config.yaml
model: "segmentation model"
dataset: "made-up ball-and-stick molecule models"
train_examples: 48750
image_size: 48
crop_scale_min: 0.8
horizontal_flip: true
cutout: 0.25
num_classes: 10
encoder_arch: "convnext_v2"
encoder_isotropic: false
encoder_norm: "layernorm"
encoder_activation: "gelu"
encoder_mlp_ratio: 3
encoder_inner_norm: false
encoder_patch_size: [2, 2]
encoder_depths: [3, 6, 6]
encoder_widths: [80, 160, 320]
encoder_kernel_size: 7
decoder_norm: "layernorm"
decoder_activation: "gelu"
decoder_widths: [32, 64, 128, 128]
decoder_blocks_per_level: 1
decoder_block: "basic"
decoder_dropout: 0.05
decoder_attention: true
decoder_upsampling: "transposed_conv"
init: "lecun_normal"
residual_init: "scaled_by_depth"
optimizer: "adamw"
learning_rate: 0.0018
beta1: 0.85
beta2: 0.999
eps: 1e-06
max_grad_norm: 5.0
max_steps: 10100
batch_size: 192
epochs: 39.8
lr_schedule: "cosine"
final_lr_fraction: 0.1
warmup_steps: 500
weight_decay: 0.1
Rows from block 3 of the decoder, named by matrix and row number. Rows with one number belong to one channel. Each number is 500 + 25 x the weight over its row's rms, rounded and kept within 0 to 999. All counts start at 0. Numbers have three digits each. After the name is the row's rms in percent of the matrix's.
# convs0: first 3x3 conv (decoder.decb.0.0.convs.0.weight, 128x128x3x3), inputs 24-31, a 3x3 kernel for each
# convs1: second 3x3 conv (decoder.decb.0.0.convs.1.weight, 128x128x3x3, transposed), outputs 24-31, a 3x3 kernel for each
convs0.32 112:528489488516549502512504489505470504497496503514502511510460498481509527479511524527526517517475500529486500478507538524509495518533498501521517506506524488509508477466495478484504472532495505504522550511510548460500
convs1.32 114:504496507497473496504554480486476505504501508498513488486486512508504537489457488510506495515504480500535516496487495494467480519518496473486510505545464516428471522526505529432510540498527495509494487528505504490544
convs0.33 123:533485501533539490477517521497484522477453515478507531494512515504479520483475520503521522522489512494487518492484502505475518504510494479516442485511509470472506473470503489464432467486484491500508483499492515487461
convs1.33 161:515494495546517463485484491506491478509529491479486501493526486441502538483484503474458467480455467479512524488511538522495479534531467497528526447382493522520486548510533520424534526536520490534524515500505525502519
convs0.34 119:500495506506473500500486499506502479528510514499491480537542531512514497493488481495510511537532569521525550505509523490534532479513511471473462460492487476508518491490488482505450513493445534530545542545544558573531
convs1.34 102:508497514496493523488502514477509501457488508463494505481508525477472502511500515511490476523522485504493485503471512473458498475516513519527524570507488586558488497509477533526455492496459505468489522490495528488493
convs0.35 083:489475500509476482562539522482517507485478503526479470485477476511495476499467457512492474496497504524552498557574494520504501511495501528501479518518476515506528454525566517524522519521501488461492489478504512508508
convs1.35 043:500485482505481481489507515516507503510515499473491492523530511485503502500475543545514513533529525516500510498488514509495494485515526445506522468516481495521457442532528481508489490475426501516530522522560522518500
convs0.36 094:511495514482547521446513526513512506474476513516508502502540514485497510512505523511476493501487465536551494466479509484474512504541512488466472501481502494489530482488492533464478552501502507505526513490529538532500
convs1.36 081:486490496536493508525513482490484505503504508482494493500522512477512522472469478523508524505495456522546526498486529506467471516514503523465534480437479518429434529486504512472473530540561498514487503501511515541541
convs0.37 102:505515520536498518559541518513524509504519494503512507498496513494536504509516497523537512538514538543531547545559535548541535515526511473503478480529494446481486500492516520509503500519465510523525519501541518532539
convs1.37 043:459464474479480494485500468538503518522504510490488482527528500487487478495499498491515538471480515475475515513515531489471490493479510522512487445481483497523526510494482474493486516509507475475465458452465461462479
convs0.38 091:527545506552430464554475492509538520530533512522505505488521515517560529532525524494522507478531525450497533508486494490502514498516499535497493543483531515509482517494478509488472484496497497481480492473502468485495
convs1.38 062:500482474494529483476479483504522494506513525498483483519578516523527542517541521501492535510463493531517531508491546510527520528509512520475472439491503492540475489428497461466513507493511484475507455472457490486485
convs0.39 081:460498512501528488464462502504513517498508501485513505538551515514546491483534484485505509546501518576485532501517497511492504500522495496511511504493483498496496462474530526511502479546493510480519486483498486504535
convs1.39 081:493519523494516526513538492514507527518473510497520500549508526514492531487513520499508503484490505513529516483478479469497458510490480513549499508477427487440457529496509481432459523489503490530510494549528498492514
convs0.40 085:500538523481506489474465500502509502507473481530528533495487491542505490528529534417433454413416446458415439502523495525546539491515503525489504536520494490502503511505468483469490475490506533484522510519511529501523
convs1.40 073:505499494495486492505473479499473478472487472488486485513521530515513491502500502525524543523497498497504508511505512520504541513522510468492465489486497519515497469434462512484441476490483500510516523493515502529521
convs0.41 080:478490506504496465463461480486491497473486485508510500548505498552527544526549552516507528503484528516498532478488472519453451490517478536524496501512474526509487501515474503489491499522506480488486503488503505467493
convs1.41 076:512488503531523505488500458488499492508539502495505476477503492467485477485488505525498509494437476524511522513512516528521519517520503471499472470469455506463447483485502505528499493483492527525538519480536496493536
convs0.42 087:481503475487496502501502501513520503495508521499505499456479451507504522481501470435465452516501476541529455509506504544495497535528509473531509516479476523507466529525490492488513529491514472515493494533520466493497
convs1.42 122:470519489495516514507495545498524512510467496526495521520534556494499523502521513540522499503518539519528508488506443475504445497497510481489455485566442498460468459490463528516437468474480538510522527563520514518491
convs0.43 096:502471481496501499501491451513490467491496476482506460520500488494529486487486495520540532507541538513533564501535531498538525530514516526524492520487515517497489503512475510500514489511499489489499479478481490492490
convs1.43 072:465473479521573523492525519484488491497477491505486501490516505481467480483490474507522510514552530525533527494470507479471468507474485513530505471425460535513443576508518519410538533491511502505478493524493481480496
convs0.44 109:476455479480486493483506462503539472518523520511510484517530544518500504499504511489503498516555513528561500502478501487508510498468488532521525519528521514512525495501493518508523513495483501490498504514528530533510
convs1.44 106:480479518517528545513521527473468483485467474492487470500457485503454421493467459498524524527530519527513512492507533493490511497494512468479456461545510496546501497524456552571521474499494498495491523539492507515526
convs0.45 136:469508514475545538516517455509504503479510513496502497457495543531530524508499515513509492519480478478468500497510493516501474481486504473495495468494486517526492527509482493502500515514540546553532523521507513506525
convs1.45 144:539533539529536543501467472507516515510506508501480477489525488479504468520552491491501504520518527513485512512489463494487489488471531529493466460443476472552518455428493455523521456506474507506511484483492477515488
convs0.46 089:547524502544474458545494522488505506468467508523462509444490504445485496482476496461526494469510512490522514531520542542537506518504508513487498485534481523493521485487478506517504512512503513503513489520518502525513
convs1.46 081:457490471479512530481497522502509504490497542488463514512552509484451540529476522496497521494499457530492496514521536519502505519509491514548515493490506511519532477490528528513502488483492505458510508484468511522497
convs0.47 096:476455510485458540530540518477505527493485525498497505511515502527518463487459485522548525544562513539492496527526492495504491486490494510503522523487501483504533503498519546533483527539505512481460489475469469448451
convs1.47 072:494493497474497505464473478494475494493501517499510499484467475466470485524544512497488517488497493500488492503533522498513464502493475503554495528461482513501511501490463508522551452487508521536519534521490503506509
convs0.48 150:492466491508484510512488474499499493509507476510511497496503490499466478488445473527469472493490480505499490502472479476484509512475503516496492530509486526548526501525497485477476477510488485484482474501483494471473
convs1.48 148:493511506467525479450477501493509482485475495502489504485514495492506523501511512520506486471470531509480519524479501496511472487506493486525483488535488473493497477531514464467499439478517515532522509506511518516502
convs0.49 119:469501531520487543527501466475500510478483501512505515494491497482509446518487483497515530485469490511452504508456474483471490505516502533515504524493522482496467504520497538536523483515538518495468489506497480486521
convs1.49 163:499518513516536539512530538500513505514542528492512514506520492473555485488503447485504508486492496523494499520512503513512487507513518532524529508433478512483531542498510485392530515547544503473496483480468504475488
convs0.50 132:524537524524528513523523526499520517499529524501523520480500511499499514499494502488490502505474474483450492445465476462493491474481494476479477487491485478459481517517484520528486516501507494495507505516504483510501
convs1.50 165:517478501511467488493465498497483499484487487512505498507498501477479479505492480504505517525508504517513506509537522529534528514515502482480478489533538517538520507515488518522514501512487522534500545553509502512508
convs0.51 104:497501442486476468495512509492512492492477476474477522460486493496496492472454468497491481427537496544506467503522499484492466530488500474506483505534502475536514494512530547499559495513489494493507471507477496511462
convs1.51 101:507490517494502499478450511490504498491499503502476490489537503484518448557544524492469490508514529479515510513479488526502483473489516501507464478442511510598471483518471460550528473514461519496498538492510504553499
convs0.52 089:487520506509524511493495504501496513499518514519494514493486511489489501495511506493464482465455426468476499499496492488483493526507529512501502534495491534535498540510522529481508506509534524536541548526517522503532
convs1.52 095:516504497504514520516551512506511503513505495511497501501511510502523531512506522543530533525516539530544548498506503503534495497511486483483478478470455460446444478495499482469474480459489498511501489495508475497478
convs0.53 077:517501493539477470517490476507491498479493496483494508519520506501559536505530473478457505487523501519506497499480478482441462486521503491491485470507471520487468474512510500503526486505447514493522496470520542522517
convs1.53 059:535533482538526491513500475524477480511484497519516483479461515498452452485499451497507511519497530549500492460484482486481480483490529475511489449466526464501520498459471429467486523516490473534505476489505484476522
convs0.54 135:469483484479514479449452428486501493511539532492517491502506541499498509508514504516540524522524517539534524461484505487477504480484490511520505483514510473495501496492497493495505508488475493499494500517504495508510
convs1.54 153:494491534528537529520522540498507508494493500492490480512512488513503481517510482493505513502513510507504517500492500485476473501478514472499472490496525489525496518571490552540549492530500488469492504503489513516525
convs0.55 075:504476475482484481543507464511485464522516467504509479492448511496509507490472517469514492487505551529549553534533487549502524490521502514531507539554484501499489483496518506553523542505521466484489501458495462475505
convs1.55 044:468471501514515535486483507484495471489489516495514489469510454477471468494513459495512523497509458558487505517506553502499509514498515484465461457512566523585490462468472491492522451534450524504574478502511556512567
convs0.56 111:504522487501529432483476423504522533507502520511509531508490486511455505567539545458465485376404463435401483471469484476500494493475487539518513555494509511515493514525512524515519517489514507519525498513519517480503
convs1.56 116:535541525532543516509513529491490497488498483493480483491491483492495488515499502518505520513493529516531521514523506520521510509517524465472468464463487479484488475469481476473486487482486527522524529512533511520513
convs0.57 127:519497490508512485478461480496497498485515500510514505495498490503488457511497483490492512513503521487523533478478507501513506531508537498495515518503476471518485482524509478503531490504513483492490481485514486491552
convs1.57 136:490490477468497549519574563503497505496500503510511501522460559512466511460474478512512488464476479491488495513504485475485509509504514508478449530534446457446496521529388514512424480461527511483512530484502507488500
convs0.58 100:489481507492496502465491508487489497482469488484515506496507490513486494485522485489514460499514463502513480493484502528495468508496507521471479503487539494475481493485482505519495526509509495489489496476494483465490
convs1.58 069:506501486494504493492459503494497503499486491489497497526510519486520540495510521548526513530481482529533502484501476506498487526510479489504507488511463549459455465471505518454471488486501531537526515538542549522500
convs0.59 087:482494524498507500485528508497503508541551489499508488487465503515464493523471497504527507520507497551559504494495498451489536479501493520489478568523524531463498483501482528549551517501493526490502444458498498494483
convs1.59 096:469455493522504510485466504484495471531551512499500483477481467425524477458486462506509504533512505524514512518513535511486498509503534527535503523476479602583506519584519515464514517561515510435450447431472530488526
convs0.60 076:484461540554481533549535514530493504485500507523509500515473509460490459471477516498518525502525537494512494555527507520500504513508511498493491519533477516495486481482522503562530513546483484475477481456487483477472
convs1.60 030:483469487502480511471475487472476478500499494510494460505522498509513489510533496529558525536550492567519532503511516511501474501468505495479517493512510515518478477484486457507525493517443559528515514543529505480547
convs0.61 125:496484500464474521516532535516513523502508510507521513483477494486503517459487468481474491565525536523539521483495480514499496484482467473490478484516509505503508507520503496519510497485517505504490530520520503524498
convs1.61 168:507551493518476506547541529519538519521490508518513526509507529521500519487493520492512475486515502505496489495482472486490507504491497514422468479530470472454483443438484442501420470449477477478494466501479491490473
convs0.62 094:503494497516511479490502479512497504489479515494486509512519503502510513538505548509487489469398416444386437499489511496512525532509508494531516479505486520505502510498509484492493479489536529522509520514491532496507
convs1.62 077:511505503537525535523538510461478482472505492478485476471490503475493478478488496542508530513503528519527524519540537518506523517520515443499499486481483493487475457465426488520495472485469557516522539487506501496512
convs0.63 109:473512496492517505472490468482500480499491487488475475525513519527489507511487500538540525506519465482487457459451469465489451501459478498502470526502497497523514516470436485477456468466488482487482487535499474483463
convs1.63 169:508519520496460528513495511490474505473454478501483488520463511513423456516506516517549525508517514509485497496511497493559534489507492460440464525648483496568466482519470530598486490498464496505479533544493498500491
convs0.64 137:480487476484531476461480433506504478501508498498505478490481471480483491484515493560555546517542506499523516478465493473491493501496506509494494505507507517516501505499501519513515507517518503492499493483481495491494
convs1.64 081:470494497529543504520525530507486494504466498510502516524502488500496481487498486493523512503534522512520494483448494457471486502460498494528494455471454468493494509528521489484532501524523469504492475537488476482488
convs0.65 104:503484502508456481538526486514482506508468511493488524532498436485488455485483488475450473488518501446495493485491479495513504488479487499524519512500498551527549517551512525514503478561493497458440488489491480494466
convs1.65 089:532518495496463462486486529518518491500515505474497522509511483542536545525503500519486492477489485487458484543473486486482482500503532507491517522525492465495533481539522492484487471455541491522547508483519505508503
convs0.66 090:493523482507521489507510512522520544480501503516519512483460475489513507524527506508501502512498525534513542502546492496545490476508514517501525513482522483503521491509524495510493521510503502526485476467493514473481
convs1.66 073:492493492479506483490464473503509504519530524493519487525517511518509510543538499517526515515502525480485496536514502516484479492504540554503513510466451479551543475487475485525452515498483499495497492455487495455497
convs0.67 084:499489461459451509509466481538519538527520505522533519513514519541505499528534521521526510527548538513574540491500478491480470452492498492515490497503465493499488490517516474475470510512476503480502490457506497482525
convs1.67 056:517515487523520476513509459500502490514546527485475471511538503459499473485486468511501516504470473471468477498506482527505493530531496504530493501480440571530535467452475479480510509525521540517534522485527525519534
convs0.68 063:473467482492449484547522490507450485504446467498481513506475526470469508503469537502501481495501503523517527542520497525497480515477509529485535518504506518540517465513525512536503502524505504468519494460474506467488
convs1.68 036:472483542499507525484468507459479479470483494477502479513485485514521499494503481519525535565529522585531537536500530505522507515512501516511495493508555485545520452517475467467511454486477483483499477503498476497524
convs0.69 115:482463513515441518538543506484482501499475496482481517532518501550518472507477538516522519522529490552542538516494497474488485475493472487498516504509522508511508471466489498500487493454511504511486482487473476495482
convs1.69 092:509504508524535511539493457474499504504513502488535492480453530463500473462516528523488514469508490508519505529519524517484483523489476509574483496463507463503479534509463452512539503546494539513528525499541521456504
convs0.70 151:522512499473499562465474548500509514506509509503502495488498485473493495491495502457454479498501459521504514518494534534522538537527530487491491492508488477520506497484455505509476535511490462488498501502511537523509
convs1.70 180:477503500502484509565558531502491498499480496502495510541492479500492463454471481487479519482456465495497480490518528480481529507495487481523489489528523467432455438518471453520478488449503484484487505526491510520494
convs0.71 121:495510517505509538523520510482476494495485485515493496493464492455464475463482483461407454485532488463462472463508475459479489512484493499492489528498511525522503489525546518497531527481544464453490476463467499478512
convs1.71 136:520539486502500422509471505519529502517468478505486513491505505506468544506503537502485463497516519472466485509488470489503495505512519480512516516490465491542488474504534464467447480463453491512509473527499493510465
convs0.72 082:483488493506503490443461463494541493513524514501489529481478494492451465479496477467460446487499467500486495523505513539523492505510504491466517522499545507500486487532528499477501518482508460505476489489478477492501
convs1.72 081:500491487503552510509517506532544520514474468474457475536568553507473490547503537510464488510499545500508551532500503492493501505517516512495509508452466520529472466478512488445477470433444484483491506558536515554508
convs0.73 085:532459463521460479520520536498524509523516499484500512514538524505571533525518526499513549503518542517534508495502513518512501532506520506481521515519523516481504489485498494491499465475481465462516487465524535518536
convs1.73 064:488462504485499504482550501528490499518476487510480463496530509529482466533474466462421520457446523487477492506498521477467516509507519507549463498561526477542569488457447519480493497466506488510485423520467424481480
convs0.74 084:497497484466509475506468488525530492522537506511493496518532543514539510537566553434482469446515520448496514512506510488517488515511506503493523514480535506526451519561493531526510486514519541527506547514535503496545
convs1.74 071:495506492493505498498475486485504499518511455498471467498498474493521441529514481512522520503465547542506542501493475488482520487493509507470468485550497480530503472493518512539495498493504503501505484501548484527500
convs0.75 125:504500511502496539493523513474488474505503521491509500526511506488453504470462482515488484474479489462504490477444481484518488473478478484485469484476470517521522558541497509496516499510513500476494493484510496493473
convs1.75 163:513500476475436502514504533515497503478481501491496520518499538546521552501480492531542505499521523499478500504488471495504513491487502454428442511543422483517477466500494471497436496523511481498517522511481510487478
convs0.76 083:501519492503552501539526508501492529506505528518526502503518456533524495490501501506506477537504479489497520517537507538486511511539516519478493485547474495481491454474516507475482479477453514528559540510535519526535
convs1.76 047:523511507500500505509508467533496499517498481518501520498485500507505529512513530534518515523528526521544556503494514487463463493480480476517522468457431469492471512492508458477471504502459485503510472483510437443458
convs0.77 069:512456489506462509522536505502495524513500498503527509467493494441507464455468456495510498527553545497509483527508522533527486486508509494506520503542507499500503507534521496563519537537501450495472483493490505481485
convs1.77 036:466469495524491524480467494491484491501486492503494459467504463461481497510505477525521523528505498559517509514504510499490512502488505518547486501521531562539532481519503479523512456534492499498497474502515501497544
convs0.78 096:485508506521517499497469490482502477512541498514521475505526526509528497520531494488500491505524495509518519492491467484510499470486488493501522492517509502543512487456446487471491509507512552528520516510556528554552
convs1.78 120:494510505530522524512502501473482482513479486518514485479475521484465472464505515489531500490540512512500501520485509495462463531482496505468477496514488477536464503533474503580510479510476509462488484495487493481516
convs0.79 118:510515516502481536461538484493505533483487520516474530543547458523491474556456524506499492545500482555505467481479506512491535519500485491467516503497481494508494506488542477503472506489458513448492494494499537447495
convs1.79 105:496495507494524499454511498489501509460534500484486488484514504460520521539528489524494517537473476508508515512502488533486467508510494492485496484405507587482459528497492561449491483486512541513505544443497512525519
convs0.80 096:506521520496505506494502519488507479519527490466497477504542487498525501471501481501490503524509546548569518499474509497469472496479474484521511483549540454508517499518485527495522512496499492451469489506478501525504
convs1.80 117:501510510515540534482492482494489499502497512509504499504487498477427455490473496494499512455461459476465493488492497504541500499522511523470489527556522537576504495504477496549479488501485484472473499499483503503494
convs0.81 138:486478491482545499456494465481494487503499496491497506493475494493485490473471496523490513487544464476465481446484519463435483520505475499532501509488541544523506502504484497511496498498537459490511493498443459447439
convs1.81 129:460496481466502475509462504489522505507497494508506510488516481505517505455493463528506508506420500532525505495496477479493521509490492517504522520471504505429489541507572515453502512500543497502502480516496508488491
convs0.82 071:490471465511497500514532481479492475491503458487480465509506529492481457491485493519523537522531553501505529522532509468496491483499495501526493521536480538527518511526552487561496548541529490521478502469496471465484
convs1.82 065:506506520495488545445492486496513508514511502500506494483451486482469485520491487494488508496475435516470482509528526515504497511492495493563534526511542526539527495522469525545531433524457501503529494513516513495523
convs0.83 119:495465445522522498507471448487486483502504508464498511487463480458464476498509520538475506521496511483491518536528519505558488501595539518522469443481532464474505515478494464456498486500502489464479519513475525528484
convs1.83 116:510484497519435470553500504490509517501482498486497495500517465483557455468512474499503507500501473517512488492504513491464480503494493478537521490529581454483511502561547478596561469484495524491505511526486527512520
convs0.84 098:519501492517502485505512515494505473510478506514515480486497477509521523489496472507532501517532566490535536497525518483499512493495486517526509438504514497474550464470496554507488506530513475500496505471546526465507
convs1.84 086:486518494508501504495490488499482503507494490505511502504483469483463481508496515531476542542505478519508523484515544492470534501485501475548527462455472499488437486508510488494495528502458509524513504515525501517520
convs0.85 078:492480491541466550537511527508500490497492489503505490549522541494492461532452507506509519537535500449533513537526489505510512482481488521484479474513498506510532485520504515524475529499506519506487506496483459524519
convs1.85 074:509503493486475484489466477510476476515493473495466450482507466492534453479527499502471502514511490517490509520509529493486529492517519464514486469539546465465505469518484526534544425460473506510514484515497496510520
convs0.86 069:512475499462479499515540525513479537500491503492504511461482491493493497502486484512507525486411483466464467548523515536535514490507489501503501496498487492501502486484503490470514515503509534503511517535521494532522
convs1.86 052:504490494512503501492484482507499491486488488474463505529523527528535529545539547529519537533535539533544557514515514518504505513528514471483460468472459488462455481487467481472445487469441511522501519519499487509486
convs0.87 093:480476463466520477457456466500481491500496507478493468531533548486480533534512562532566553504507539455439496490430470448494475493488475528521545514471542537481531521507483533500486505491495477510497524509481512503514
convs1.87 108:488513511521495515497497514501514501486495489485482480488498496471512494482484477506503531502456506509511518502521490521526529509513492457474518443543492492453440485467493503499501500497537516510540518500517516515533
convs0.88 082:535526524512484499525502551523518491536506499508499497520551513554567536524503509535521505528535538532529504501505504478490502500505492497486501483506486486503491503506524549521502472492490466483487487463498489536535
convs1.88 051:493496501524510506503517483506509526506492510480502483530512550468503497491531507512501506496500494498499507485482523495491503496505509549501491473478545523521504490448462442463475496477473459451443480473480496464479
convs0.89 068:513497559501529533532511540536519504493498523497526497534546494520536505509484479528506488529487487512559549481524501481539509481498498505487479498526455451490444509483513508523538500532493531478494529493532521530545
convs1.89 057:501505522491512540509498492475480508476523523512521508492459502469470503508517531545545536525515516529509514497508524509491483518485480470508466556495429469464480465514420494539483458512481545518489573473472503459454
convs0.90 078:515549536534519530547526562494489484518483483507489492486474478511492486526513500530517517527462493481501495487521520485505508506499538509496502525503476518487487542499513489464478482486504510512520502500504510529527
convs1.90 072:507465490516490500490505457489490481498516481475491471479506496463520487458500504520497533518496509511517534507503532529502519528507518475530485466474493507465476505501476514527529514481496498453474495434480488466493
convs0.91 104:535509528463453501488456537514498516519495505480508512478500512489499491508495471485474459480513498526526514541515508510520496487460506533523503499483499508511503482506485511494482493484534502525509534520510528483480
convs1.91 083:498520518503485463502457480508525515506481467488485499486506499512541505499537519523513537513506529535501503527487458491493529510477474532462467488479508443500493515494543443495527485499462515475511496534506515518500
convs0.92 075:533523570543505549541533543486510514524511500520509537532511502542554536549543550496509513538505512511538504520533506508505523514461492502473477495511465463478442492486499543516499500506504499497476508507503497475513
convs1.92 054:478459525487493500457505453470522514480535527460492477498537492432534505491537498538499527502481482510499494536536531541506483537515500508527470475457491530494529498451496486490502495493495529466464498427456479453468
convs0.93 078:499481511514455488523499490501474485500513457525494468530516501516509492548504535499529516516557513524540547522526483527486518503488481536521491493525531510470513506484552514545504525536512485509460485493470503489465
convs1.93 045:502483485501494496474460489479464460510475491493498495450485466484508492492543500510487498500493470501500495507504544482487487521485484467516492467503569509559518452473470502527540432519461557547555499514509535501544
convs0.94 128:500520526466451499507484547510501498518501506506511516495477499539474491529537536490442467443480475430465441502493501513502518501482492501507496500499508533524518502520529510491532514515498522525525534502504511494515
convs1.94 142:515530478494486493505490503517506495499489491500490506529514518527528525508508519507491510472476511512495508526517502501525535503511507493495459484533474474478484463492480464492449473469493497510509497508493493488481
convs0.95 086:502531523522491487524505519512522522495483489510473499472490487468526503460484478514494495530516546546587581517537498506495509494509501515482508485478478500510509501485519532505490525552500491518515481485531520499530
convs1.95 043:481479504480513527473502474493486505495502510492485494523511511497467482544475530503506542534504495497503522479474502486477511512511483489454467463509515516495444467460458470510500488480465513518506506505538538549536
convs0.96 070:522484502516497494518499510475494488498494470495480491455499479463536500489469512499519522477485522517523501533509537544530533520526530526537534487530511497502505499505506491535519525524484496488491472451465517509518
convs1.96 056:477463505509512536516521532495501521497497537507525501514550505520509488508543500479504504527557518560530514499483522501515495509487505524508568530525503525493499496494477513475541469520479518504512500539498495462512
convs0.97 076:520501493465424458491494551478494488497509515480485523486497484513553495489522494531515509561508497504541455530519493500485497546517485491500511479516484473466498477498480496513493466486469507518507515498509509524476
convs1.97 051:502492474525504515490479478492479487497455482518504500496507522504514504529526538528548562489510532523507546520503521513505516510500504554537428485484494449508479457520459449461470469463463529508487498542489465459456
convs0.98 122:476547505505503499534522485507501494500511513512495533487486516494540480514487466520504491500491511513503550483514519488516503473475509508479493520527518533515508526479511525571512490498511553518492504506531493490528
convs1.98 160:475479510466527525514493489490497506490503537493500506505535522514445554476491526486455481504503467506521502507516523500496494485480502552570543507464476520549494515461491542482510542556511522508522492466479499493486
convs0.99 120:474456474474506479483493480489462470497479482489497478511517512502458493501481503514509544526507515510503531459481505486491480492470488507534525501490520492528512521517510506486489482480494495468473476514496485488492
convs1.99 125:530544518560561547519547530505492482490504497476491505487481490489516486500503490500516507511506528519530511491480483470457472497466491512536508505522478486460479488483495497505492493499501489499507494476491509503497
convs0.100 098:495513514497469530495499528496508513471459503466488511508518511465481524490500487505467497537538509544559525490480469516495480521509503474508540485504517483511531494529488472493512483509484470494469492499481501520490
convs1.100 117:518540529521514531511549531504532497492528509493486515502500484504519480488465506520525499520507510516522515495481463494461478510531512490452472523480470497456476452496477467484439488429488499468520479449501549540509
convs0.101 088:473503491483477494541567538503508500471461499492481517487467496486514540445465493533520526544538559546566534518519475511494519502519505496476504514481499493479509487515519528504495517544499501512487477459481504494500
convs1.101 065:492502507540519537477496452468475508479494520494478484503509514465452491544523519509507487521535485487484523499462505499475482506499496507539529465473463522582495489494488475501500486497497544508530548511537499524541
convs0.102 098:509475514484473496536478526464506509473491496473470494525517506538522517524532498489467472505435476531519515508497506525492506499494503539485498536547487489521513499514524498487476495489474512496508501499524494492489
convs1.102 059:535513499523508502471502464505497501523508517510514496484490502453494513486496529502469500486451491504462500502486497505503492519518474447483487420484494493463476511511510524521518540511488502513524512519528505490503
convs0.103 087:508488491481471451495468485494491494516492499492508475491507511500545531495471494506501528494527530484557531500546508506521516499477496485505505517491510503492446493527534499553505523519517511532517533551535503547534
convs1.103 115:466488512494517530437503498471493466478517475490479463466470470481502492510474473488462491493455481497489502522509531522479529511518522520527532498561559511495511514505496535549509508491512492457509489449509516531524
convs0.104 084:497516537503513508525502521511489499492503468500523511482479482502510513517496519508503521505468482496431453531510507533499511559521513523488490522462499539496513554451477514441464486448490505510507499492518523499505
convs1.104 079:500490510526500522523530478482501511508504495498496467512550527489548495473536493509511492518515491531507510504492517509488512544496537489474512478478497477449533480477527485464542491480531500460483471469491475480514
convs0.105 091:497514521521516495487541556512515503503512493483489486519498492509499524475478489464494483462471478473487498522550515520554521504482526447492489483477503496488502501526503508506489483492521514520532529513527530535550
convs1.105 085:511503505494474465493473486492468504480488467496475488535479540508528511532525544550535528533503547505510510467506474488510492467486492462501511510539450472504477469514467504555498473476455507537486526536548468513483
convs0.106 107:500491450491519447481447434507518496527487502489487501502520513478472525468506483509490483436547511461456538468465492476481482493500490509501503529514538509546554526523493517469526510498553441473477485509492446444503
convs1.106 121:508511529515479511522474533498492495502479471493461479524520500515468415508512482510501500507514540517522516494482511486509544504510530479470467471567515464575493464465455465615512449491448488506490511557521499539501
convs0.107 073:493526547495495495510529520503496499493535495500499490479452468458496483491473494442460500475451477476478518565540543524513528526549526502468513528493465511525493514498502482526520515500516550521530518479511527546530
convs1.107 056:515532509488491513496512470504512495509497481490481505525510516544529507524539496484491505523540541541533557505509502481510476491499500513482521484502445476448517506486521502503510486479493493506528531539535505513481
convs0.108 079:515542479440510484393491519496520494479482482489507533485472499496462535504521545455516501467407441538479420512468487507503506529512502513487488488506467507506480511480444494503481517491490498535524502512518529495537
convs1.108 072:491502518524549505531483494499483499495504489508515491491533496486486476483515481511502515521484485509507524515516507515528516508520510475500461458449462501487440499467500515442469498533518509518480525508529527531539
convs0.109 131:477495484490505497500533519473489497488475502481501511496464501504497517521519503475437507442437442459453431541535524555516520510527528497511543480496526515533525539523512522528513521533520515520531513519521507520528
convs1.109 118:491497481484491492511513507502471473481464461486470487529507528520497499496476498506564548514541534507517504476492477481521531500510491521494446535502491501510506481445467502476475516522503488538529515552534506500489
convs0.110 090:519496472492538445491465440514500479528518501505490469490524481466496506475508493494501513526556523481541550534522529492518491518521515517542520488479535495497499489507502499513472505512513510493514525498530506546527
convs1.110 056:459467509510541519516524522484504508495452456508481452518509506495440429503504478494501494487547575505516510495471505477469491494471516479507490454506494456536547512505480510508544442485471513491491484591547486539559
convs0.111 072:509483502498442501518497527517491497508497477530514524494508520499540533497506515473518553492501558462510509498514539489489520497490511529497514501533475513480507471462472488488499477480497483483486489472493488506507
convs1.111 050:489526508503531532514488477477475464495470466516511466484513471494505441517549464491496528494458478508485467503536528521523531502499531477519507513525522470467499527438494512480517478504486491499522483506506460464482
convs0.112 100:510512506510491524527505479527518494512548522496536516470468472444482475459491479475495454468480514451437520516540480505534509525507516487486508499500498499513497491547503491540535512507529470503497517524512475466490
convs1.112 091:523529487489484471477445482522514495501508497482461510481516534525497498531470520505520495525535532479492508519493473496494491479493509512467469512565430514594516457466521539608458484546470502537544521498516533532468
convs0.113 135:507445476548468458514504524520465494520497515501492508528471500541496503504474478502518530487516521491501511504487492504517530502529475513517489487518472482492526486474522475462450507487447531537569489498529509557505
convs1.113 128:523475507532504479485495497505487468512511464492507494483554459472466490508514537497451490498525516476493487505455502501460491493516507520508543478457509530503500482498539537497496498443457521544538482467549519487519
convs0.114 140:507546512503476499508522537502512505513519518525515499509489498501479490500498506474490490460505473474449421531498504494486526517524527484508522499492476535488496512527508519533526509497530488481500480538498495523499
convs1.114 164:511539504490502521513522529511496486508488489504495500519500508535513517507485483477487528468468515529519524512502487497511511509501506476476466471516445438436468475504477457468478477505526506506520514511503505510503
convs0.115 083:490485489485467486509469496523496496502485472507492495500511528492525520504492499507471510530480517516531492525514504533503509541512504515500514501500498494525525488494517499481474497517498492507490509524494516521508
convs1.115 080:497497508520509537513527493496488489473506488477511494506502527493495495496520495484466508481486498513506517512488491502488513522505509538552480523527526485467518477492446473535470464492500506490512539503545548500536
convs0.116 121:501469503484472513503513539509484511517493507515525518518515488508479481500501484503498495521531532518529516489519499505477492518494483487513492512520513499510497488527511459492503470488477498516506505522521488528511
convs1.116 120:513522501493487511520516531523511488508497509532523528521500509557501573509498535486453477518495510500474498507465489472480496482476507500470540459512438469500510423520515447487420451473497458499533449483495447479472
convs0.117 105:493479479502555487498488455515509526487471504497484499531538538551550543500516514507510528536508497532501519496477472465432467452462453533488481516519468514495446507504514527493519531476517501494486504491473478446467
convs1.117 119:544535509544534509502500496504495494504490482502480485470481512443444493496503519469452496415429487472482499528537512539549501515518499450509496456452427484464488495481501483471500512497485522528531515520523482499494